From a checkpoint of a small class-conditioned image flow-matching model.
Model: 3.66M parameters, norm groupnorm, activation relu.
Training: ademamix at rate 0.0007, 14400 steps, batches of 64.
Data: trained on dashed paths with two dots that lie on the same path or on different ones, 73750 training examples, 12.5 epochs.
Rows from block 6 of a small class-conditioned image flow-matching model, named by matrix and row number. Each number is 500 + 50 x the weight over its row's rms, rounded and kept within 0 to 999. All counts start at 0. Numbers have three digits each. After the name is the row's rms in percent of the matrix's.
After each channel's rows are labels from the 100 images, of 14976 (inputs lightly noised), where the channel reaches its highest value: "strongest on" is what is common among them. Only what is clearly more common there than usual is listed. The data: dashed paths with two dots that lie on the same path or on different ones. In brackets: how many of the 100.
# convs0: first 3x3 conv (model.decb.0.0.convs.0.weight, 128x256x3x3, standardized in use, each kernel summed), inputs 128-255

convs0.82 011:538474449432419475419526494416525482497492464514523422424497453389463464501488527476420466469456466512484515406494464529448468379507466530485492461478490534476484471517479524489494437521375502548474550522476459518404463471422456508476441410546458469488412489536473503520384459499483427473494459551513519516415482479479468526504402514509406512475475466557444460475526472476473485498481
strongest on: long paths (61)

convs0.6 009:537601323476371497518513463520486445526391527580515467481532495486455544532538621559411501519456474489543522516517472519519531289539494573520470523514536548553486414458533496511487502536518374596493583614479481445558538459479388509529622506569523528437480621484487566472380577494458404521516556418613587541427516509522529518545461590499441519539466562559409542459606425394514575412441
strongest on: short paths (67)

convs0.3 014:519493394464431480483522462522483527456495463509544489540502456460446534436497531468530475478475511442441485407503475514499514457496514497479584475460557586528530534492505501515511541493535502508431503470482428492476475485502485461460502492477512509513473523575538563512524495536462480473502440436528473513505500490445499474523492521459471535485504479480480516548519425492521489504560
strongest on: short paths (86)

convs0.56 018:501524481474526411531510502494464492438481476503499477486517489495490497469442487498479490516467488486480422505479467512487512495524422485406481510387493507473487471491529467454420495511480502500463498496453500472462468469509472498432522444513452489492500497493404482466484494485489486384490421496483494434491492476476414494527453494486491465482440461460479510513515499485422489543517
strongest on: short paths (68)

convs0.117 011:484404536499536484486509492514437496492383413489440474473493432480522473500517480541496445467468500443549501469443527408513567491453467387525506462544493469470399460555450551452485515543454516528546539617461520433522433441494551452530545428514469471459533508502477544554512501517560531458538466476403494473440532546507501470475531513477455509511490491438553479371567419500492638464570
strongest on: long paths (69)

convs0.102 010:493458541402457467508541532504467437537450507515420577550530544545537525512443434520508519481423462551598528538509471509502499512428532471536436508488556512520460515461483511520478539503539446438535563542536512534619529471533463568466506531506474452466489431404520505460552450470479479474524556425483451565549488415565490556462557451517571480489479494499449464461430425427490488344367
strongest on: many distractors (79)

convs0.85 012:516485530530471460465521502514478531493508523495378522525504472525547508544427449525475446448458470463563467508533511379531492524477464468525500490470497461486510516532503518411471529592487487493579509502518517497525547500484575508420454496538418500476508535424464499541444558558536515422491528517427535529513502487500440547510527465532575401498544508379561523423574513522415506483512
strongest on: long paths (76)

convs0.105 011:536563471517435342481577528542519442493429441534508497587566529500450482457431526536539471524468485531534461609505419553499525468447414516405473420409528542579418465490483449543405553579494465530544554618529538477587494419496497593417582413527502412500522510446481574421517551460384481429512501456514508529455455520497398520490512519517525416517479518528391469430514470436446516382452
strongest on: short paths (69)

convs0.77 010:539500431443503526504508500627504523430494478529449491581450601449465491563398553564534524447444478514552351502546501493479456560488474540459467517391637482537511534470495368443534537430468451407487467516500414489492492449547559507485475558510414489452502504507572639500496472529481499427480411514544423534446550475486497466489451558468484541488472449527549503508475611450368399433550
strongest on: short paths (69)

convs0.12 013:435500536487552498492483490453491370448553483500494538449553538510501475487487408449507494562518453510442464495573488538470461459522525469470523556470492500498510467455521528446496460535482470391482479495546467591511498450519445494400510499536509491497491496445456475434512435542517435448473501453496506545394493515512430489441461443535541490488488498473460458535549482447482483506442
strongest on: short paths (67)

convs0.103 017:494467463481480401413472495464550506463492519537462495517467459484513511523482497535469506485508476512496483488539548463504526460551466441489450500473436460470513481493464492469468488495464478478552506499484488481474541510507426477464503442490463488455472482510466460511414479543455384441458436530454519487486465474483469498475485538500486499489512429448522474486498484532450518442502
strongest on: many distractors (77)

convs0.11 018:506544464480490469505513424490515484456486466512479517504477508528466554532434496547484520530516498499503460503516453511525554513465492483477557487473579491523489492480575485496519436468529515472444459518469431514510520491496434489503470485486502473479562417539503534537532498471464466478468470473521436522574512511501500517435423518534454494537446510535564514528470499457502510457484
strongest on: short paths (91)

convs0.122 010:476502517529512553551468491467406635508485541540514475661485466562479569489490428448577515496565542539466527437468540466504504600543536425541574495488510428509554448486437507499539600511482483518519465460511484452515548506497575436520445512475540544476564483413529423551539513503485474519549441457490480438572558465493537539448625491459500537531519478457519487515453594510548533401509
strongest on: many distractors (83)

convs0.22 010:487472596479446416475482539474538510465505493573382476514513482472497445488467471498422382384437572438516456579479490453428496526501472446475519460467512493487411502546543536561459519549431578478516512498472492514498445434523438419494499468460513421515470494429455511508516492519461482493461454514461539524455501505501490521486452464431605422531508517448552494397506414492465518567608
strongest on: long paths (92)

convs0.36 012:401568512516468507501537527491516471559560468463488492455486551524491539540517512492487526491530507553508453490545483479517445537482470533488465476471478452469523509476540446427481447489574525439466453466519470471526552522541480559426471489466523503476526496506524548366501456482476549514475583496543456560469441441551451515429521453552464440571465545513548454536471487496451487465435
strongest on: short paths (61)

convs0.86 010:537487506375463488495508481478429451485428479519456559495485516480577518540404551601490405544528520539657535576548523525494552478438436418516466451482500482583453529528509524514499422507499407498519518540548522501610516500468503484520481540501480445473497413562492524557471515461410443483507477435485397557581497382524508557412528549506509511526451532509512394459445439500527497432422
strongest on: many distractors (91)

convs0.104 010:538506478520498559488447464516526398517569460446481510529511531409505444521537463608473510464509487540533528484597558522498498423527518547541564567511462462512482547524522567495559459484482569473567483476549469559467510509545502513483500515538478477519522529436481474507461458556583391485428513503452508485517539548556478519476428430491566481518598426467583489524525547596504511553588
strongest on: short paths (63)

convs0.81 014:446507552463518453471569500474503517468537464467425481459471501479507483511440458499463424543454456459554462535484484470478521471423486485477431493466444476503457503505461531458484504584498508473523491489503503511496459466515531538437501475500488441532513465541481493494513509504467545467485519517478472529559490494467468496451502458496559427484550484451534458467492517510480549475538
strongest on: long paths (65)

convs0.84 010:456491527458557444520494532560520519578501487526501488540526526517554467495462464562459434442464553517601493557405504510536552501470444486534531411473507557452463564540498514588462528533526519477458477475570538519539478476526493487450512491522446484498514485588486477527557477506576528454479593485521488493597499468565551532478538543450550443521512495532595513459497492575462564550481
strongest on: many distractors (83)

convs0.109 028:539521470520435464485516543554493472498418548557516534530477467450451499486477493454502448466512506492514448489556507481519502478530483473480397470561469506520494486480506534490450531563553468564534483484514471487556585502435521440493505475500493494428531518538496506523486566645462496475513425534491577468436484582502525499451512521437514539540567493494451510474551521469506513456535
strongest on: long paths (62)

convs0.37 008:539526505492450401416530509527594397453543490486394501587502553486497495583426521600526503519509544558584457581583499575517508617489472460455423504386586439538449558525523536572448498516475580500552524513567532552575536546506516552455515453503447459501484504543437467522535487523516454445505413532466497572424509528454417620524446431497583460572506518537581447534449527582496532476479
strongest on: short paths (65)

convs0.45 013:478526499534525479518492541489503468491483493478454457449424492567532521478453483513413458466439496470530467477427410475513490504396438473430380453474532443355451489515470477465452514456520482485540462553478511426539471462510409488482514487484497450509425447485469549559530406440449452443535502487497504535485480419497492578583534503511441447446486524461492506446538530419425477495515
strongest on: short paths (93); many distractors (89)

convs0.41 011:436454477538508524579513502560494540455481429523558388486502502559500460513513486508457565456498544452535521524367509556377551483509473490469531511467550515467501493520430428547514570532563460472406509524396488471480398463451394471495542506538465461508525496488520475426583464422495449461434494373512535517502544391448492421508519544496508554521402413588492487533500479383475555405481
strongest on: long paths (61)

convs0.55 028:479536445465486482482494466483523445469556481541543518514477556528506526392488474491507538502494470517506488470476450508541499484503519522517518495475492515554502466396480482522537513489462491472453467495486431518516529530557524492482515510522526462474452458485533531542453531539465467486451484558527503488511461553467524488516489512497483513497505558504443495544522492515513501508477
strongest on: short paths (67)

convs0.49 021:514454506480525536472474454495449517465563457513503529506469498558511551456514506483528460552509479495487533471423502484490477537463473499499530447478524469526472471504498463480533506477504512512459479444485488486485495534552523477511490518463541488515505470515557535552556521468467527531454489507539459525541459517494522494476562485484503517490481519439516473526478468549534493491496
strongest on: long paths (100)

convs0.7 011:546508506484457463472479489542501474425533476491516486519530461490385479499456561477430519512496503438434509484487506519512521440489450381489503394491498521520497493500468414514488539483493510568424524506466460444449476508433513396559474465433485485537473499590500563496516480476409461472512384444451502560510505513531495520537464558475420500501397461478476527437496449474506510524535
strongest on: short paths (75)

convs0.107 018:434484510511520506426510508496513461541552465417491512464542589406437566468505467414537559504509447552522469447594539548568449455504553535533480484475510509625485478465524451450512473555495449497489526526499452551515500437478529508454548484519515479482533490475527437438471542540445529501425551462514504451491422557505400444409422444529532459560500583558592437565494533438500483520473
strongest on: short paths (99)

convs0.17 010:497479512524503526424473564519537502556491495391427469560491487459528498594466473504559574491490519548559475500620508512504455540579480471468554495482514478544524518538533580467469471464483508518524446450524480558471589532488542506436476428513490501514480571523431427507451459559567456430457586439412558593427531474490460524465492453480509411551583483541596592529541610562457533485604
strongest on: short paths (61)

convs0.106 015:456546465516470466477543494489570546480516462528522518598567544516422557501471480496502551496448509557504468519498508553521508503509510516487541481473497539548503438450477473480515604589482503488471453527487481527521522456502538500430462490513492506448535498444514555472491600540495496460461474522518528473434401513462465470453515460494498477601552524536489512534511519504483496530470
strongest on: long paths (68)

convs0.89 012:528505460507370434422498498533547527389494526553498506506498449551445574494367547441517501510458528478449390572496481526544438537489397455359481396386519537484499493526490441475431468480504514503455455426487457469429532505481423426469476433388473490556501447581514554476546528530389515463542400541544453497577478506487475477516525528452434481512519524494451558542469515424444499500544
strongest on: long paths (81)

convs0.83 012:408486516504456543463516489526517427598514442448410500512532491491519522558543420582485487466543477522566519516527524492492508508440500524516545554470527452524461471485450546444499513536459437471447543513505567500588477452496470619453521536570517486434548482374483506501524469435580483487480631537459536531458474398449434497356552411588546457455473528512491451478533401466439516350441
strongest on: many distractors (92)

convs0.99 014:426500611535521428544478487507468509472529462497405504534452523501455502506453427449556482536505502523493515466512538487505443578458464463422524428451459465467508537428522490452429519501554516414524430487482503506467483532561503517474514506469526475505509517438489482455545508467490545423481490501494498457628421514500426528474542416554587470545496499482493557540459548547494498564542
strongest on: long paths (100)

convs0.78 009:476589504494452515590534452464495511545479391466469518415450577453401479495544456453430510553483497524442493434515458592472482392415492562470439406453504575469444544435496414477526489547445497449488498499514502441499395479483520596424538455451538401464449444504511559414443471372448463515483562459589419528515461501454433513493450349538523493459458476513509478497519504457468511523445
strongest on: short paths (68)

convs0.118 010:517534496487532494468523485481536526441531486431475523490459502506453550539396438508452490530504469472521467588584452538489514506459491482449524542437490469494434475561551555506506490508507525459513423455593524489579561482511503534371390519470428494510545493525439589469540429550504565411544495582463502520521431478487519459517487420451482438570556536537569566523566482562462534580542
strongest on: many distractors (79)

convs0.57 011:532489498488548469443518463521565582564497495503509524464553505460438511513493520421421462516411511441502478437505442454483471432421479498540437444475551495530463495473535476460505473542495514493423472507437512532525529463498497511484465495489512468492503471546484532534481500504539468526542532501508474495405498549434473524540417485539508458462458579560557586475529500499494534572538
strongest on: long paths (74)

convs0.61 021:491536485505528418512480512515474510471474498503453523507510491523499507491448484457489496536495524504492421496503505489521461474521409484399487501418517478517519500526525465464406499486526495483498469480480488447494489508506467503411540445451493513504528508484453492498473499499478508430536500477531496441480523525485454508513435495499512444449435498447480514501556507487410491518512
strongest on: long paths (84)

convs0.74 013:471394570456418411469486522518453516434556495408431485510401521482456441478464393459517444424441522490446454504416491477481477578520441414440478542444484471393511550544416471459440520474478525437551464468456557482401433519508523474484464420466446492576460399502417453443570433450524455424494453457395495490522554455479435516541491501467497486471507371418522475536446507524451491508601
strongest on: short paths (67)

convs0.60 016:526426460474576543477461465510506516472537485459486477424443444499489530541493496479450461523501484482464531481518525466448512479487520486503470529554487465452486485515479532505519518460489536491504486410446437527463480503509476515544443527520505479544414449609534447507511453505526537519532433565466471486551459441478524480491514489505492527476507492443522476485484494507536520534574
strongest on: long paths (75)

convs0.29 012:435431475496586495535464488469459521499464518503410500442481466519457475392484433493386539414494540535468484408530495429490458516538463469475506498503503444416518505513493501513439542486562603472503457458453432487487406519576447456454465474513493489487476513354480464504512493545531479426511468479408503435523524503500545538565498467446457420479512396454525518474506545589405497534547
strongest on: long paths (76)

convs0.2 012:461567436513556533500456506580457499576489488577545520490352561502467514493561539411534478450470531452497492444480478502469457436420480526518437439496463470462495466440534442484508566439574514519470456501379418463562463473550474518510538472412519434479473508503564548492457518552500502517501497465569477372484469504446496474458513485524465529457469538452517501504513530436484459566481
strongest on: long paths (73)

convs0.19 013:530384564527485487469543505511550518448482414469509525532484471562552553552448525467499529552543499444453478544434476518520527497507460383498510375481534528570441549514527415581503479496544505504418519441453477475524524539468546500527503400409516509507555441537513546529496526487398534501516458450504546541511463504518528472525492542567574437517441519527536442506430444500508515447587
strongest on: long paths (100)

convs0.27 010:499539494530562451464477555549480555490501457495463453481517384518440485568450452474536503391438434483509487430481496439458429500467366526409489511434467458513523444494574508444415525495442400480496465489440525517437442444490492513417499446497535464356466539446443464432487493482526466488463586458578516440389546522428374482548457462484460426458504556486519530440506536369516540551457
strongest on: long paths (77)

convs0.43 011:487502555502533529466438469424453585495568511475474511423463491446482540486466440414444455527445488438400491489421522441441494490534483488489545477502442531455520539509456469510530540488480574437457473448458362396430510542542525471500458480454527535552471496590486523513531479501463543486533508544503451426519511537460542493573504505465521501463513481453519529569525559504488570599612
strongest on: long paths (62)